python train.py --fused_qkv=false --inner_norm=false --slots_per_expert=1
Rows from block 3 of a small class-conditioned image diffusion model, named by matrix and row number. Rows with one number within an expert belong to one neuron, the router's apart. Each number is 200 + 30 x the weight over its row's rms, rounded and kept within 0 to 999. All counts start at 0.
Before each expert's rows are labels from the 100 images, of 14848 (inputs lightly noised), where the router gives the expert most weight on average: "strongest on" is what is common among them. Only what is clearly more common there than usual is listed. The data: drawings of small networks of dots and links.
# router: slot weights (model.blocks.3.mlp.router.weight, 16x128), inputs 0-127
# up: expert up (model.blocks.3.mlp.up, 16x32x128), inputs 0-127
# down: expert down (model.blocks.3.mlp.down, 16x128x32, transposed), outputs 0-127

# expert 6
strongest on: complete; nine dots
router.6,215,227,186,221,170,216,237,218,170,210,210,148,239,224,175,181,193,223,174,202,221,180,222,205,217,199,173,220,270,251,177,233,207,169,232,136,147,204,201,168,208,200,195,243,184,205,173,173,167,210,210,234,217,183,174,206,209,210,186,242,204,167,110,166,174,267,238,184,214,161,222,262,227,195,196,220,174,237,178,233,204,219,184,193,183,175,154,232,201,174,199,147,170,239,206,286,158,218,210,155,196,160,225,173,204,206,206,250,264,176,185,182,212,181,184,182,209,191,160,192,251,149,232,190,219,182,206,210
up.0,198,219,231,201,185,211,239,190,166,193,185,224,200,192,202,187,193,217,253,189,167,195,252,198,186,206,157,217,196,219,196,270,195,169,199,167,179,179,179,176,177,204,110,204,203,204,175,220,261,186,226,207,226,231,207,178,261,251,194,209,211,194,201,189,181,167,190,149,212,182,183,190,166,237,203,196,237,203,208,249,190,162,195,203,143,223,195,202,241,181,209,165,193,86,201,189,235,197,181,198,205,174,215,250,166,221,180,162,206,248,190,217,170,307,174,225,158,174,150,211,231,157,197,186,198,178,198,167
down.0,204,187,237,188,194,224,195,193,228,227,190,152,161,187,172,178,213,264,205,197,207,197,176,211,235,205,233,188,271,191,212,226,159,189,223,220,141,232,207,198,189,183,199,200,227,159,197,163,215,220,205,199,283,238,229,219,219,226,161,207,148,180,184,190,206,249,202,128,188,138,251,239,165,176,189,205,177,238,223,208,232,179,192,188,201,236,202,163,140,226,165,238,252,188,235,223,97,199,203,201,215,219,168,188,181,184,176,207,223,222,201,200,198,166,181,237,179,232,206,146,221,139,193,166,186,181,177,193
up.1,127,241,155,242,157,198,172,192,205,245,188,170,235,193,254,178,181,271,192,133,177,183,168,214,215,206,221,158,130,173,246,172,177,241,251,191,156,218,183,253,176,187,177,222,188,183,210,188,196,228,247,200,236,194,180,205,177,209,195,207,195,208,186,192,226,213,194,145,168,201,183,184,196,206,169,182,152,208,196,191,213,208,187,247,208,192,220,235,217,238,209,244,206,181,195,202,185,186,245,137,242,254,192,218,197,250,244,193,191,176,169,216,174,215,246,132,207,241,168,243,176,244,217,191,202,233,223,182
down.1,234,150,176,190,201,215,189,203,204,176,207,214,179,182,212,141,184,247,199,204,243,228,223,218,171,186,225,256,194,198,203,254,211,188,189,162,161,231,174,213,176,237,196,180,214,222,210,215,207,247,228,196,245,195,224,207,157,250,237,208,226,210,256,178,192,167,208,181,224,138,203,244,255,239,206,157,209,147,190,172,229,142,179,241,218,211,238,167,218,230,228,215,225,232,182,254,189,154,275,249,193,219,208,161,183,168,216,194,241,208,174,233,140,157,212,186,213,235,206,238,167,237,235,193,204,230,199,156
up.2,224,215,192,240,181,156,198,125,225,219,248,189,191,214,193,264,188,221,190,195,166,237,236,218,211,281,192,207,185,212,233,180,178,235,214,207,184,189,174,259,197,215,218,230,221,171,251,161,174,174,192,166,214,177,188,214,204,150,161,125,189,221,238,242,258,194,210,252,219,185,198,187,196,229,195,185,190,220,214,201,170,166,223,207,205,204,192,218,168,233,172,242,165,244,215,155,167,200,167,211,193,279,224,223,193,197,228,231,197,199,209,215,203,178,207,199,215,137,214,227,201,203,204,281,166,226,248,256
down.2,210,168,156,248,197,266,159,176,165,194,229,265,192,190,161,204,132,257,191,173,157,202,206,201,195,229,258,214,156,172,203,237,209,225,174,245,186,216,190,203,191,226,156,205,259,227,205,190,246,160,187,220,247,189,158,189,172,173,209,202,232,205,182,177,171,171,220,213,220,166,179,216,204,217,230,175,174,211,196,175,181,157,212,165,211,149,185,189,206,211,210,216,205,155,135,129,166,179,224,214,227,165,211,250,216,239,232,151,195,207,146,235,178,197,165,179,191,166,190,214,173,152,211,184,236,211,206,155
up.3,216,203,203,197,179,227,180,182,173,219,184,187,228,232,217,190,168,218,252,162,256,211,193,199,187,195,220,187,193,222,182,222,208,158,200,205,309,197,170,117,157,209,139,191,199,157,205,208,250,139,201,215,197,224,211,242,227,195,205,198,185,206,217,232,184,187,167,204,173,203,137,224,238,218,204,184,193,234,249,230,230,183,184,241,198,230,167,110,225,218,186,144,218,255,155,173,231,207,186,190,217,212,189,258,179,191,178,220,218,200,179,223,208,211,191,176,212,206,243,213,201,191,229,139,249,190,191,148
down.3,291,209,214,237,191,196,219,153,154,162,195,166,178,213,195,188,171,220,180,255,232,191,154,218,223,186,219,223,260,205,187,253,258,217,231,207,227,202,197,141,213,203,226,150,201,195,216,246,238,228,201,180,206,211,195,188,188,223,185,179,231,196,191,153,163,224,201,203,217,236,205,242,226,162,201,207,190,176,234,180,222,172,220,199,237,195,170,244,162,241,164,194,227,152,200,226,196,182,217,170,161,191,172,232,201,252,178,160,240,256,204,128,157,263,191,200,200,209,154,157,188,203,221,202,227,241,156,199
up.4,164,231,228,243,189,207,114,250,182,218,186,196,184,191,248,144,231,158,233,147,219,174,214,185,150,142,208,242,162,219,166,225,233,156,186,188,132,162,196,188,221,214,187,185,173,148,165,215,165,171,198,194,185,179,170,200,237,256,187,195,174,188,208,203,226,206,221,158,213,165,216,220,197,147,195,218,268,167,220,180,232,215,192,209,186,205,221,224,163,190,193,165,148,162,236,262,217,204,172,191,183,239,230,162,215,183,198,176,141,175,170,211,186,160,209,203,222,244,254,187,188,213,219,214,200,199,225,196
down.4,209,179,207,249,163,217,213,286,187,211,190,188,160,247,197,118,203,185,247,198,234,179,201,189,215,230,188,176,217,222,213,216,236,203,182,202,121,231,212,224,227,179,209,176,173,251,215,210,257,157,169,191,194,214,184,211,165,246,230,204,195,212,194,187,175,216,166,180,197,171,242,216,219,153,205,161,186,220,144,206,205,215,139,175,253,186,237,157,181,217,218,142,256,205,221,281,233,219,207,214,202,171,172,232,150,167,208,239,194,180,208,207,244,184,168,222,174,175,163,214,179,203,217,194,178,159,219,201
up.5,189,218,182,218,176,182,217,180,190,188,232,199,251,178,211,218,184,214,223,161,204,241,219,215,218,203,158,186,169,148,241,189,207,220,274,163,253,211,264,232,212,257,223,213,192,269,216,202,250,144,196,194,200,189,191,237,192,147,209,207,208,205,214,283,257,162,210,180,176,269,152,197,177,196,200,130,155,232,171,228,188,236,190,225,171,257,141,185,156,174,200,239,186,174,195,175,241,215,137,192,229,196,191,193,185,240,178,203,213,211,225,200,196,194,209,225,200,220,198,178,191,175,220,193,182,209,232,183
down.5,203,222,212,182,236,245,217,162,171,147,208,204,227,169,218,154,162,270,181,227,189,231,181,193,198,228,234,187,141,206,187,242,265,225,230,227,211,137,160,207,175,233,169,202,180,152,192,199,185,174,203,191,215,194,198,166,226,143,163,204,189,162,207,134,196,179,187,177,216,169,220,213,226,211,177,246,170,191,213,152,195,172,244,183,207,235,138,178,169,173,227,198,231,248,177,228,230,191,190,181,156,258,215,225,229,187,186,203,230,233,175,142,183,172,178,184,228,163,222,230,224,157,139,189,226,229,193,214

# expert 8
strongest on: laid out on a circle
router.8,178,234,129,189,221,181,186,233,240,227,175,194,198,162,233,195,234,183,187,232,173,206,191,189,174,228,207,236,182,211,192,216,177,232,225,234,206,243,210,191,171,211,208,243,198,186,214,201,166,197,205,134,218,183,295,97,188,257,206,140,206,231,200,199,226,160,255,207,176,178,197,215,179,195,241,273,238,188,187,212,180,182,230,205,175,195,217,203,220,220,202,212,199,179,157,144,265,198,195,264,223,218,211,240,173,184,231,185,223,227,200,151,202,174,217,193,179,182,219,180,218,151,221,246,189,194,202,232
up.0,161,231,262,159,181,207,217,221,172,246,158,192,198,135,209,155,185,203,257,179,189,156,151,203,157,171,239,178,209,256,220,252,190,241,197,195,201,185,168,199,218,230,140,164,175,256,192,238,195,191,205,215,145,175,248,204,194,232,214,192,204,196,176,125,228,176,176,191,192,223,179,234,239,224,200,166,163,235,213,200,170,183,180,176,205,179,211,207,210,226,216,216,124,206,157,195,225,195,206,236,220,184,196,154,185,223,130,175,157,191,186,212,174,215,186,204,230,210,166,154,171,232,226,146,212,182,185,187
down.0,218,166,238,182,195,182,207,193,178,232,219,194,196,184,214,173,194,149,241,170,234,188,171,190,181,181,156,223,236,220,184,195,176,206,216,152,183,206,185,237,238,175,224,213,192,136,183,246,222,160,240,187,165,213,177,216,199,239,191,114,203,224,179,216,206,141,248,184,245,204,209,220,221,149,184,228,187,152,141,206,224,210,177,210,212,233,222,246,160,202,175,226,297,203,154,244,212,159,190,169,148,219,182,207,204,191,128,181,181,210,217,128,233,176,224,204,198,195,186,185,172,227,188,238,206,233,198,192
up.1,192,199,154,241,221,201,158,195,197,204,185,221,232,206,190,210,160,205,255,175,240,192,188,192,225,219,127,175,189,199,238,146,149,203,187,148,222,243,186,162,212,201,186,214,216,196,193,191,212,203,220,255,211,161,170,182,201,211,181,186,176,205,179,241,209,202,233,170,235,231,147,221,199,237,215,227,223,244,231,172,203,172,166,225,186,178,242,228,225,217,215,232,171,245,198,184,184,173,177,188,279,209,179,146,159,181,175,219,211,164,145,141,177,193,173,213,255,243,146,202,225,195,237,158,237,253,178,142
down.1,244,192,184,213,222,224,249,172,213,208,228,129,170,202,223,210,139,213,198,209,240,175,153,209,256,214,233,209,240,206,175,231,136,149,211,214,223,167,201,203,187,175,162,169,217,194,192,202,183,214,202,160,187,191,196,218,162,185,180,199,224,227,233,195,215,216,219,182,166,191,202,220,219,228,198,217,281,127,194,199,202,177,219,139,263,184,235,209,190,189,155,238,220,170,204,166,213,138,157,207,156,190,207,218,277,208,164,172,211,166,177,237,232,251,196,224,218,186,198,168,196,184,183,197,176,137,160,228
up.2,158,185,164,207,200,162,203,229,303,218,113,229,203,155,190,265,211,154,187,171,246,168,191,207,234,190,199,200,208,168,119,178,191,207,172,215,194,246,191,209,197,167,235,183,194,206,193,197,218,193,204,198,217,206,223,202,187,212,213,190,193,186,217,148,202,145,213,181,220,187,222,171,195,163,207,222,168,167,202,195,194,162,177,193,229,169,212,183,225,219,214,219,226,110,252,212,184,166,233,176,254,209,225,206,198,171,176,266,234,169,177,245,171,187,211,192,161,219,137,192,226,214,222,246,203,244,189,209
down.2,213,210,172,213,162,231,184,215,251,212,247,172,179,136,219,140,207,192,149,185,268,200,163,193,221,198,233,178,228,204,225,164,203,196,197,174,183,161,207,198,165,173,229,199,179,172,217,199,234,161,200,158,225,191,186,211,142,224,192,259,210,255,211,244,228,182,198,131,169,216,234,161,201,176,200,181,171,243,214,153,127,174,226,234,205,239,200,199,170,216,220,187,144,289,199,182,203,172,207,192,172,217,230,207,199,218,156,160,214,181,216,187,230,195,224,216,200,229,241,247,211,202,186,177,218,138,180,198
up.3,110,182,161,198,190,247,190,217,241,145,205,207,201,169,218,234,257,246,203,182,226,228,211,187,236,170,151,180,215,229,196,162,161,210,162,202,208,196,173,213,181,183,136,226,176,188,135,186,191,197,139,166,176,221,195,194,181,179,174,156,190,213,195,215,189,221,171,219,144,200,155,165,215,204,210,231,230,173,248,140,224,219,205,180,202,247,243,215,195,158,188,243,185,200,195,242,189,205,227,196,176,226,189,187,210,288,180,194,194,210,185,213,249,144,181,210,245,214,214,217,236,155,149,208,211,182,176,212
down.3,275,188,157,206,236,201,199,189,245,191,184,182,211,191,227,211,220,194,236,206,197,202,254,225,235,202,191,160,233,213,216,266,187,155,200,239,234,189,146,209,169,220,163,244,209,196,204,205,165,217,208,189,162,189,200,193,193,187,201,184,148,188,165,193,209,198,235,209,262,166,222,159,233,195,172,242,225,245,167,178,156,252,163,239,182,244,247,219,185,172,237,222,218,204,263,140,272,194,202,218,196,205,217,179,193,157,204,229,218,220,200,222,124,241,215,154,199,185,184,137,202,167,206,194,182,197,155,203
up.4,186,180,173,167,195,193,215,152,246,166,215,221,188,168,200,174,142,205,184,222,142,228,182,167,294,157,235,231,190,202,196,144,214,179,169,222,203,138,182,186,217,209,92,218,197,199,154,207,233,202,207,176,210,204,208,181,189,202,243,225,222,215,177,147,205,237,207,150,227,175,203,152,222,238,210,215,224,235,179,174,188,210,238,231,201,182,190,188,175,265,212,229,219,221,221,218,224,162,240,228,245,239,213,200,217,218,194,207,216,174,239,216,220,180,189,192,166,154,166,163,177,205,199,152,186,249,178,230
down.4,236,220,147,202,244,248,181,189,213,220,198,162,185,227,190,182,160,189,197,194,122,191,223,245,249,216,185,211,189,152,214,240,187,234,189,151,213,249,209,209,254,203,159,178,234,160,193,233,168,172,184,177,215,209,212,273,210,221,224,213,173,188,127,170,186,243,171,153,187,191,196,179,194,194,189,147,225,170,234,218,141,236,226,201,254,225,147,192,185,226,213,249,202,232,188,239,165,234,188,172,232,177,213,187,166,177,219,172,199,206,223,160,188,219,210,250,170,178,270,188,196,202,202,192,203,150,186,203
up.5,232,185,229,204,178,208,189,212,226,185,237,219,191,164,256,229,180,198,207,194,196,219,193,169,223,277,199,167,196,214,158,202,211,192,219,141,220,228,164,216,170,196,189,194,158,148,280,225,251,197,195,195,223,208,168,169,192,240,164,204,172,216,218,238,198,191,227,201,224,200,213,154,213,155,136,207,176,199,231,163,240,191,201,237,168,198,219,121,239,240,214,240,207,189,176,204,189,233,161,259,181,202,206,216,186,138,177,165,152,185,215,234,199,179,223,198,200,147,174,285,219,174,245,181,212,231,212,194
down.5,192,205,209,239,226,198,202,218,235,170,174,183,184,174,159,168,164,207,231,204,195,191,229,210,221,265,222,254,217,243,223,172,213,172,159,222,199,213,182,240,137,163,169,137,229,247,167,176,162,185,202,237,225,181,191,194,190,263,202,214,229,182,260,188,217,205,207,161,181,200,205,141,237,166,247,192,167,201,200,156,208,201,191,197,199,231,255,229,185,233,206,225,203,252,157,147,161,214,236,160,183,201,227,181,232,234,171,224,201,211,239,152,148,228,221,205,176,190,218,122,230,166,171,219,185,197,218,169

# expert 5
strongest on: five dots; purple dots
router.5,226,181,124,183,239,256,169,297,190,148,207,232,196,172,224,172,256,134,194,187,206,253,237,165,158,219,162,215,191,250,158,206,156,123,179,226,198,224,224,160,204,204,225,204,200,192,206,197,175,195,179,171,198,186,187,115,241,266,205,184,192,214,228,207,197,209,234,261,178,201,180,209,203,181,220,195,213,167,204,189,227,177,231,213,191,219,177,159,179,191,248,153,186,211,234,134,164,195,218,177,227,196,151,207,199,199,201,205,210,216,207,214,191,184,229,180,225,164,221,179,207,189,182,183,207,227,205,205
up.0,187,234,223,228,167,264,212,151,186,229,190,180,155,198,155,217,218,188,178,162,149,157,171,195,184,201,191,214,198,218,209,201,238,173,197,149,213,169,198,190,285,207,196,191,207,218,181,218,189,188,235,266,159,200,172,212,205,164,225,203,203,215,184,189,183,188,196,220,155,229,151,235,180,210,186,159,125,223,176,233,235,182,158,191,180,254,219,172,242,237,185,171,174,230,191,241,156,174,186,186,153,151,141,197,205,175,243,157,205,248,165,206,183,177,225,184,200,226,227,151,198,166,229,141,210,221,210,167
down.0,238,223,168,193,182,129,148,152,198,171,199,234,220,176,215,227,236,148,192,180,144,182,198,212,206,219,162,184,242,172,208,190,209,209,187,197,200,223,256,207,258,190,257,204,160,152,214,204,191,190,204,228,140,165,158,182,223,199,172,201,185,202,279,241,188,211,179,250,186,217,196,195,223,182,208,215,235,161,172,199,229,193,183,156,169,193,269,243,184,180,224,191,171,181,199,227,190,165,227,200,221,257,187,182,170,157,251,163,222,193,245,175,236,199,191,223,224,181,164,264,190,220,200,232,182,155,179,239
up.1,225,130,147,190,216,194,201,215,207,190,203,225,214,193,210,179,189,210,194,194,185,187,179,180,181,254,212,191,199,137,232,185,122,246,229,224,217,162,227,206,182,200,251,222,239,219,265,219,233,206,191,236,154,147,181,193,212,202,204,199,218,181,195,218,222,196,166,201,253,210,223,112,171,234,189,188,169,175,217,121,234,254,181,181,187,206,182,181,184,171,162,227,196,197,189,187,199,187,179,201,182,267,228,164,202,179,213,177,233,191,139,151,175,217,192,159,186,240,225,252,172,206,260,225,204,204,201,244
down.1,186,287,190,185,166,197,194,185,198,218,222,181,191,219,218,177,246,177,192,206,166,177,204,218,153,219,236,255,215,165,176,201,141,198,180,227,193,224,180,197,208,178,175,163,164,198,162,191,147,239,194,196,141,229,218,220,229,169,206,206,192,218,194,168,194,144,238,185,215,206,221,99,226,247,213,187,208,223,204,131,202,220,212,211,232,143,208,222,241,220,239,193,211,235,204,201,198,149,143,216,206,184,165,224,204,177,210,232,184,197,156,259,225,169,175,202,207,214,201,134,125,191,170,168,225,202,217,195
up.2,164,200,200,165,190,225,189,190,207,202,200,171,196,129,159,210,188,218,251,233,222,215,206,203,264,234,125,210,183,258,212,231,161,195,191,243,195,171,151,215,190,207,172,160,178,156,221,182,229,192,209,147,251,218,218,199,214,204,207,181,189,186,203,203,255,162,253,196,192,181,194,198,220,153,171,131,206,213,197,224,207,150,171,111,197,145,214,247,190,258,211,231,237,167,240,204,187,184,174,259,204,165,189,217,169,181,190,225,183,173,178,199,202,220,212,181,235,148,214,231,184,240,192,241,184,195,180,221
down.2,199,189,163,194,189,188,193,185,223,236,217,163,181,138,207,208,189,205,285,228,244,205,220,200,278,240,244,192,223,223,155,212,204,205,223,197,204,251,167,210,186,146,226,252,238,228,173,242,142,183,187,213,242,155,196,195,177,219,197,169,213,261,207,185,148,160,159,159,212,164,194,216,234,172,205,271,227,170,189,159,203,189,176,211,209,229,174,194,187,196,221,210,199,212,203,225,203,165,192,154,205,234,185,178,157,231,229,141,182,200,251,173,197,207,240,236,231,191,157,202,166,237,249,215,224,219,180,221
up.3,189,226,168,176,186,237,200,235,193,202,225,220,218,200,240,200,208,192,196,181,188,201,193,176,209,207,223,166,190,199,276,182,176,175,150,240,219,192,225,172,183,223,130,241,221,233,162,171,209,184,180,196,205,162,206,188,179,207,214,185,170,186,203,224,226,203,125,211,201,226,158,226,271,263,250,148,214,170,230,213,245,189,203,231,123,208,171,215,192,224,219,225,196,123,262,190,222,215,213,162,141,206,187,189,175,222,184,238,167,175,158,185,186,189,135,197,223,177,187,238,219,181,233,228,227,188,259,190
down.3,242,151,198,197,210,183,213,212,224,178,208,184,195,175,187,255,207,200,164,165,219,191,212,202,205,213,134,223,230,229,152,234,190,239,246,159,215,226,219,168,159,177,188,177,202,141,215,165,167,180,243,199,192,237,198,213,183,131,205,178,223,218,232,195,177,218,250,208,178,227,164,201,240,273,168,205,207,259,164,197,193,216,167,208,240,183,175,193,199,197,202,184,211,297,301,221,192,217,227,206,197,184,178,159,259,189,204,173,178,199,196,177,203,215,167,198,240,198,192,134,235,173,201,210,157,196,199,220
up.4,169,223,151,185,173,166,182,214,272,187,176,211,210,224,214,183,233,196,199,195,207,214,154,138,249,215,220,225,194,214,185,209,203,243,213,200,206,183,210,206,189,202,188,177,220,86,172,200,219,189,215,161,228,215,164,161,145,199,208,214,227,169,176,140,228,247,192,165,224,212,195,201,208,229,233,265,212,194,241,193,218,190,190,264,217,176,217,216,198,197,186,216,219,235,240,127,207,243,171,253,187,231,133,227,215,215,216,182,216,158,226,184,198,190,239,147,225,241,196,206,159,149,216,190,197,223,186,170
down.4,268,209,183,162,182,221,177,206,233,215,210,195,139,209,173,208,253,203,233,216,192,227,247,234,243,196,214,185,189,227,219,180,200,164,186,203,170,227,206,235,218,179,207,229,145,282,204,176,155,193,170,205,181,167,235,256,199,180,193,202,202,181,253,212,173,254,233,179,127,210,185,167,229,225,200,141,225,223,184,197,178,186,199,161,209,241,187,210,196,193,228,230,233,181,221,184,196,257,210,156,181,177,203,154,207,208,179,235,212,178,195,220,177,192,235,286,233,179,231,218,144,146,197,227,192,207,256,225
up.5,254,218,199,192,199,239,185,170,175,199,215,153,190,222,215,210,152,214,207,176,228,259,210,233,242,207,128,236,200,188,135,176,211,232,206,184,181,120,207,227,228,164,214,229,194,195,192,219,180,175,247,206,232,195,204,233,167,210,217,209,189,208,191,146,226,235,190,202,167,216,223,194,226,200,208,239,212,211,193,187,209,211,139,176,149,184,147,229,209,146,182,139,244,183,274,201,248,173,122,179,191,197,189,220,187,240,168,185,205,217,196,235,171,178,186,200,169,126,191,195,240,220,184,172,214,243,191,192
down.5,173,180,214,245,194,161,233,201,203,227,206,170,219,246,166,213,170,181,215,181,208,226,192,208,240,142,260,172,261,215,228,213,230,177,176,164,118,223,193,213,203,204,211,178,199,189,218,186,235,202,163,235,216,160,203,146,167,184,217,237,163,155,232,225,174,256,215,230,217,168,183,191,230,190,181,187,235,211,221,200,217,208,247,226,202,255,125,161,200,210,211,144,158,183,223,205,225,191,157,259,184,183,222,137,276,213,176,193,212,211,184,193,210,222,214,188,243,183,180,194,225,155,233,218,211,152,185,194

# expert 3
strongest on: complete; laid out on a circle; nine dots
router.3,193,190,203,208,208,195,141,231,223,225,198,223,209,193,255,236,202,142,220,209,199,163,204,191,163,209,153,210,191,238,169,260,189,176,203,158,183,199,154,187,172,218,195,270,216,161,189,195,193,202,236,184,233,159,181,148,264,212,229,219,184,251,159,185,206,260,279,218,205,180,244,195,218,164,222,201,220,162,204,184,184,212,238,205,239,226,164,272,194,220,158,178,171,232,271,187,205,201,221,159,231,181,273,197,185,206,136,214,220,221,217,187,182,185,189,176,200,237,186,214,238,160,211,215,219,207,207,191
up.0,212,174,215,221,178,209,178,233,185,193,219,274,192,183,195,246,189,163,212,247,234,193,213,230,184,194,195,155,194,222,249,188,227,157,238,171,219,242,199,197,201,214,182,199,190,202,185,180,186,204,219,236,264,209,206,165,229,207,210,209,170,171,234,235,196,242,219,209,224,208,236,257,276,217,191,205,214,223,186,208,203,272,234,175,202,227,168,180,203,208,223,230,103,207,255,188,251,199,152,179,215,221,231,258,185,266,197,193,192,206,198,189,188,202,172,197,268,232,183,228,255,155,222,181,219,141,207,203
down.0,211,283,186,156,226,198,229,217,193,197,225,191,231,184,211,196,186,185,206,217,232,212,150,206,225,158,261,246,171,199,194,147,214,189,179,189,219,142,242,197,217,216,176,204,227,199,205,150,216,199,176,197,210,178,196,235,151,177,151,242,237,197,184,179,188,262,208,224,235,176,163,206,180,248,174,199,173,220,215,240,207,236,209,174,209,154,180,194,172,214,203,195,239,209,173,213,272,219,240,158,222,214,159,137,277,161,195,235,173,205,207,198,222,212,156,214,227,195,232,149,207,188,121,198,227,236,223,202
up.1,182,125,206,222,200,208,217,247,188,250,222,166,237,203,243,181,205,201,190,174,188,170,168,252,239,171,268,193,182,175,172,191,201,185,228,196,202,174,239,199,169,201,203,166,197,213,149,162,191,191,222,183,161,207,165,219,207,223,227,177,202,237,223,153,164,197,179,168,186,213,195,210,197,192,185,197,231,181,244,187,232,259,197,227,219,166,215,171,232,264,183,213,171,219,187,226,202,204,190,217,175,157,124,177,218,132,214,183,174,193,186,162,225,248,245,193,201,235,202,249,236,146,209,253,187,207,293,191
down.1,238,241,218,218,229,183,167,199,214,192,201,215,174,240,249,211,219,166,188,164,170,187,246,130,231,133,173,198,182,150,231,198,234,207,205,176,210,232,226,197,200,212,167,203,213,215,281,218,213,179,205,224,147,203,237,215,190,198,210,208,126,105,214,213,213,239,193,179,184,236,171,211,205,205,179,213,186,206,204,174,185,203,155,151,165,219,230,231,216,253,199,230,281,157,205,218,222,225,215,186,203,258,246,226,187,240,191,216,182,209,217,198,222,152,196,216,142,207,167,204,227,160,214,188,232,180,184,188
up.2,237,251,139,209,230,251,197,160,281,257,196,190,211,208,174,259,201,202,178,225,187,181,176,168,214,183,194,221,188,202,193,180,170,132,205,203,207,205,225,216,199,216,190,199,186,200,221,212,170,210,239,201,198,229,241,186,231,205,197,229,217,188,239,214,227,192,200,135,166,195,223,230,193,194,139,283,228,250,206,235,218,203,203,166,181,166,229,239,203,199,229,150,181,211,203,166,213,218,212,193,237,186,144,233,201,168,241,178,244,178,247,194,221,237,278,177,255,188,203,144,198,195,200,212,240,195,153,211
down.2,203,191,141,189,181,210,198,260,190,233,166,236,204,191,195,219,244,226,171,229,198,224,243,277,172,228,215,202,207,206,224,180,182,218,226,224,243,206,259,222,181,190,227,251,184,183,237,220,180,157,149,183,180,184,211,209,211,133,228,179,180,228,182,142,212,245,183,152,222,236,194,220,166,175,255,163,240,160,182,170,238,220,197,227,200,217,186,200,206,187,228,157,212,204,211,170,201,225,240,269,192,194,242,167,168,229,208,173,231,175,182,204,218,190,220,222,218,213,220,234,165,216,248,142,151,229,239,150
up.3,204,254,261,196,170,213,235,146,190,164,190,162,164,184,171,203,159,205,199,166,156,205,199,216,187,227,204,177,227,205,226,213,263,239,184,242,161,259,210,159,177,259,193,185,226,141,189,230,200,180,190,240,209,270,235,217,225,130,195,148,207,190,197,147,149,181,220,198,208,212,173,189,228,159,198,231,180,175,204,191,136,187,200,238,190,237,256,211,210,206,149,200,248,210,184,213,183,204,172,240,165,198,166,203,214,260,190,233,196,184,238,201,221,199,222,228,216,218,210,201,241,204,219,261,206,163,185,203
down.3,179,204,235,202,139,180,193,181,214,158,173,174,213,228,154,187,152,232,195,192,179,221,205,144,183,227,196,271,241,216,169,212,223,201,226,219,227,212,257,202,189,214,226,213,168,232,171,181,223,181,176,175,216,194,230,175,103,184,190,187,163,160,195,152,151,234,269,187,167,248,228,203,214,242,225,164,179,186,188,226,192,185,204,221,162,194,245,158,192,208,174,193,198,226,161,223,187,281,216,168,231,130,171,218,180,178,179,221,223,217,222,177,201,195,229,194,132,191,222,190,178,214,164,167,211,205,221,183
up.4,240,239,202,161,216,238,189,210,231,180,164,179,211,165,194,306,186,180,177,196,212,248,194,236,183,237,141,202,213,246,157,147,146,160,203,190,249,194,198,225,269,215,152,196,186,236,235,195,223,217,223,158,223,210,179,191,205,195,223,180,231,214,170,185,185,174,234,197,213,181,221,210,201,192,150,208,130,235,159,213,252,234,187,220,189,176,194,198,202,224,176,155,138,181,229,217,207,212,245,185,218,227,206,204,206,226,196,219,212,200,173,184,220,170,199,179,216,175,185,187,213,240,216,254,210,291,167,205
down.4,167,228,175,133,196,164,196,236,214,201,237,210,196,178,173,235,192,173,167,200,217,192,205,159,198,259,212,254,252,207,239,211,153,214,190,163,210,234,205,236,228,205,177,188,200,152,160,182,149,221,226,258,205,147,206,215,197,269,220,204,220,208,175,198,190,178,195,184,174,188,230,200,219,206,214,237,176,176,257,216,189,234,242,173,220,225,198,218,203,219,241,213,242,227,261,182,221,199,226,256,172,203,185,122,206,195,188,198,184,269,217,231,184,238,195,179,167,223,196,182,194,238,180,162,146,122,219,220
up.5,175,213,127,244,251,182,193,192,200,237,210,285,188,206,209,229,230,213,195,237,218,168,239,127,202,243,233,183,185,187,223,190,209,184,184,207,177,198,253,200,208,188,172,185,208,195,250,174,217,206,149,184,184,183,215,167,165,203,157,144,180,164,144,234,157,162,208,183,245,195,261,190,157,193,190,197,183,194,173,207,221,183,236,161,178,196,152,183,132,198,188,186,220,193,185,199,189,255,221,177,176,206,185,179,209,219,232,249,223,226,167,240,195,195,208,201,220,163,255,191,239,142,201,244,191,174,147,213
down.5,203,179,134,202,168,207,200,194,242,190,170,142,230,199,202,233,212,209,215,213,189,237,163,260,147,261,170,186,189,228,214,243,188,166,185,203,171,204,229,224,244,175,198,189,158,192,167,194,167,190,239,186,215,238,207,246,198,230,181,185,217,237,230,222,245,164,172,199,134,122,254,229,156,183,227,214,249,230,200,186,202,185,195,234,237,188,181,249,258,194,204,193,152,179,169,181,177,216,223,247,201,212,206,191,189,183,211,165,246,229,164,220,190,248,200,223,196,174,195,186,226,142,200,183,174,243,257,186